python train.py --model="segmentation model" --crop_scale_min=1 --num_classes=17 --output_stride=8 --beta2=0.95 --batch_size=128 --epochs=21.2 --lr_schedule="cosine"
Rows from block 2 of a small segmentation model, named by matrix and row number. Each number is 50 + 10 x the weight over its row's rms, rounded and kept within 0 to 99. All counts start at 0.
After each channel's rows are labels from the 100 images, of 14976, where the channel reaches its highest value: "top examples" is what is common among them; "lies over" is the class under the peak. Only what is clearly more common there than usual is listed. The data: rendered rooms with furniture.
# conv: 3x3 conv (model.blocks.2.conv.weight, 192x96x3x3, each kernel summed), inputs 0-95

conv.9:62 51 37 41 26 54 47 54 47 53 48 60 60 32 50 42 48 51 53 59 54 58 42 44 80 45 51 48 54 38 64 54 61 71 47 65 30 36 56 49 51 56 66 48 57 58 44 37 56 48 41 43 51 49 51 46 54 42 53 54 54 48 26 55 46 52 36 48 42 55 51 48 45 44 54 55 65 43 38 63 36 49 53 42 21 64 32 40 44 61 33 64 50 52 41 57
top examples: arch; chair; largest object: arch
lies over: arch

conv.190:36 34 54 43 50 53 22 51 69 43 51 57 48 71 46 59 49 52 40 45 46 53 55 45 54 56 46 40 54 40 48 53 24 55 34 53 63 47 57 39 39 49 52 50 37 62 39 44 57 47 48 54 50 62 57 45 43 46 47 60 26 32 68 41 30 56 41 54 63 54 51 60 40 65 48 48 68 46 43 52 48 54 38 46 56 42 43 46 33 33 61 52 48 71 47 58
top examples: arch; largest object: arch
lies over: arch

conv.53:45 55 34 65 60 59 47 44 51 48 66 40 55 38 65 51 43 55 53 46 51 50 43 66 50 60 49 49 50 34 48 38 51 50 59 50 48 71 57 40 33 43 49 45 58 64 48 46 39 56 58 53 56 51 45 40 42 27 42 39 61 41 36 56 28 49 27 54 52 65 53 57 49 44 43 45 38 36 35 61 56 43 48 47 58 43 71 41 41 77 54 59 54 62 59 34
top examples: arch; barrel; largest object: barrel; largest object: arch
lies over: arch

conv.115:64 34 51 51 59 45 46 45 62 40 37 44 60 48 29 42 55 49 57 49 48 60 41 44 45 54 61 56 41 49 53 29 60 40 52 55 38 59 26 48 54 21 57 43 50 54 41 48 54 40 55 54 41 67 42 47 48 52 47 53 43 71 26 67 44 41 60 50 65 55 50 46 54 49 53 44 67 46 46 53 34 50 72 55 34 46 59 51 66 64 48 56 49 51 37 63
top examples: table; chair
lies over: floor

conv.137:59 24 48 60 45 70 56 61 44 51 49 42 39 46 52 41 63 44 41 51 51 53 70 50 49 48 35 35 56 48 39 58 55 51 40 54 44 38 51 36 51 49 71 49 64 47 56 47 34 59 59 44 53 42 62 42 65 51 59 64 40 43 43 50 63 61 40 63 34 45 45 70 61 36 51 52 66 42 36 44 55 69 35 37 41 44 54 41 46 47 48 50 59 72 43 46
top examples: table; largest object: table
lies over: table

conv.7:48 63 45 41 51 57 64 54 40 45 52 69 58 40 69 44 47 59 41 38 30 44 60 50 51 67 30 55 42 46 52 54 47 47 44 53 61 34 36 52 39 44 53 63 44 54 50 59 55 53 53 55 54 58 56 61 48 32 52 51 41 56 55 42 40 33 72 46 48 31 56 53 45 51 56 61 59 37 65 49 28 49 20 55 68 49 53 51 60 40 48 54 36 50 64 53
top examples: table; barrel
lies over: barrel

conv.123:50 40 50 52 40 67 56 42 53 36 63 60 64 56 52 50 50 53 37 51 59 69 53 56 54 48 52 46 50 56 60 42 27 69 52 61 27 39 40 54 47 52 49 50 59 42 49 54 62 41 51 50 59 42 64 61 56 39 38 48 60 68 45 44 62 37 68 50 56 50 44 39 24 37 48 45 48 67 57 43 30 46 31 61 58 52 47 38 51 35 65 64 47 53 45 42
top examples: door; table
lies over: door

conv.26:47 40 59 34 22 42 48 58 35 41 53 45 44 55 43 44 42 39 31 53 56 57 29 58 65 55 46 59 50 53 50 58 35 54 33 54 44 51 42 42 58 52 47 51 44 47 37 56 58 52 34 56 51 53 45 51 59 54 49 59 03 39 59 56 47 36 59 50 46 46 65 43 31 66 48 45 51 43 53 46 48 51 53 51 46 42 48 48 38 34 43 44 43 46 34 58
top examples: arch; count: four; largest object: arch
lies over: wall; arch

conv.28:16 36 53 52 56 59 50 33 51 62 53 55 48 64 43 44 44 56 55 50 47 56 69 50 67 58 48 44 29 64 49 49 53 41 45 56 55 35 42 43 62 73 57 68 41 56 41 55 43 44 34 39 48 46 57 40 52 44 58 43 29 67 42 60 30 50 51 46 43 51 42 44 46 49 51 58 44 66 52 48 39 47 32 61 43 47 46 50 42 32 59 55 37 54 43 54
top examples: door
lies over: wall

conv.101:59 59 42 49 47 63 51 59 64 44 52 39 28 50 55 44 44 37 60 29 46 54 54 56 66 67 38 39 56 42 60 50 40 44 30 61 43 56 48 47 45 47 70 56 54 50 53 56 40 49 41 37 44 44 61 33 48 56 50 42 30 35 54 58 53 52 32 56 46 35 48 59 56 70 46 41 53 35 32 65 58 56 43 48 66 39 75 51 43 45 50 50 45 59 56 48
top examples: table; arch; largest object: arch
lies over: arch

conv.85:49 37 44 32 44 53 35 45 60 41 50 54 67 44 43 42 56 56 46 51 45 50 42 49 39 45 51 53 65 49 33 46 39 58 43 47 60 68 67 50 38 43 70 57 69 39 35 43 53 64 48 51 48 65 48 60 59 46 49 54 40 45 36 55 39 44 27 48 63 49 46 52 39 40 64 54 51 32 55 63 44 51 37 56 50 31 61 59 65 33 58 69 40 55 41 41
top examples: flower; count: four; largest object: flower
lies over: flower; trophy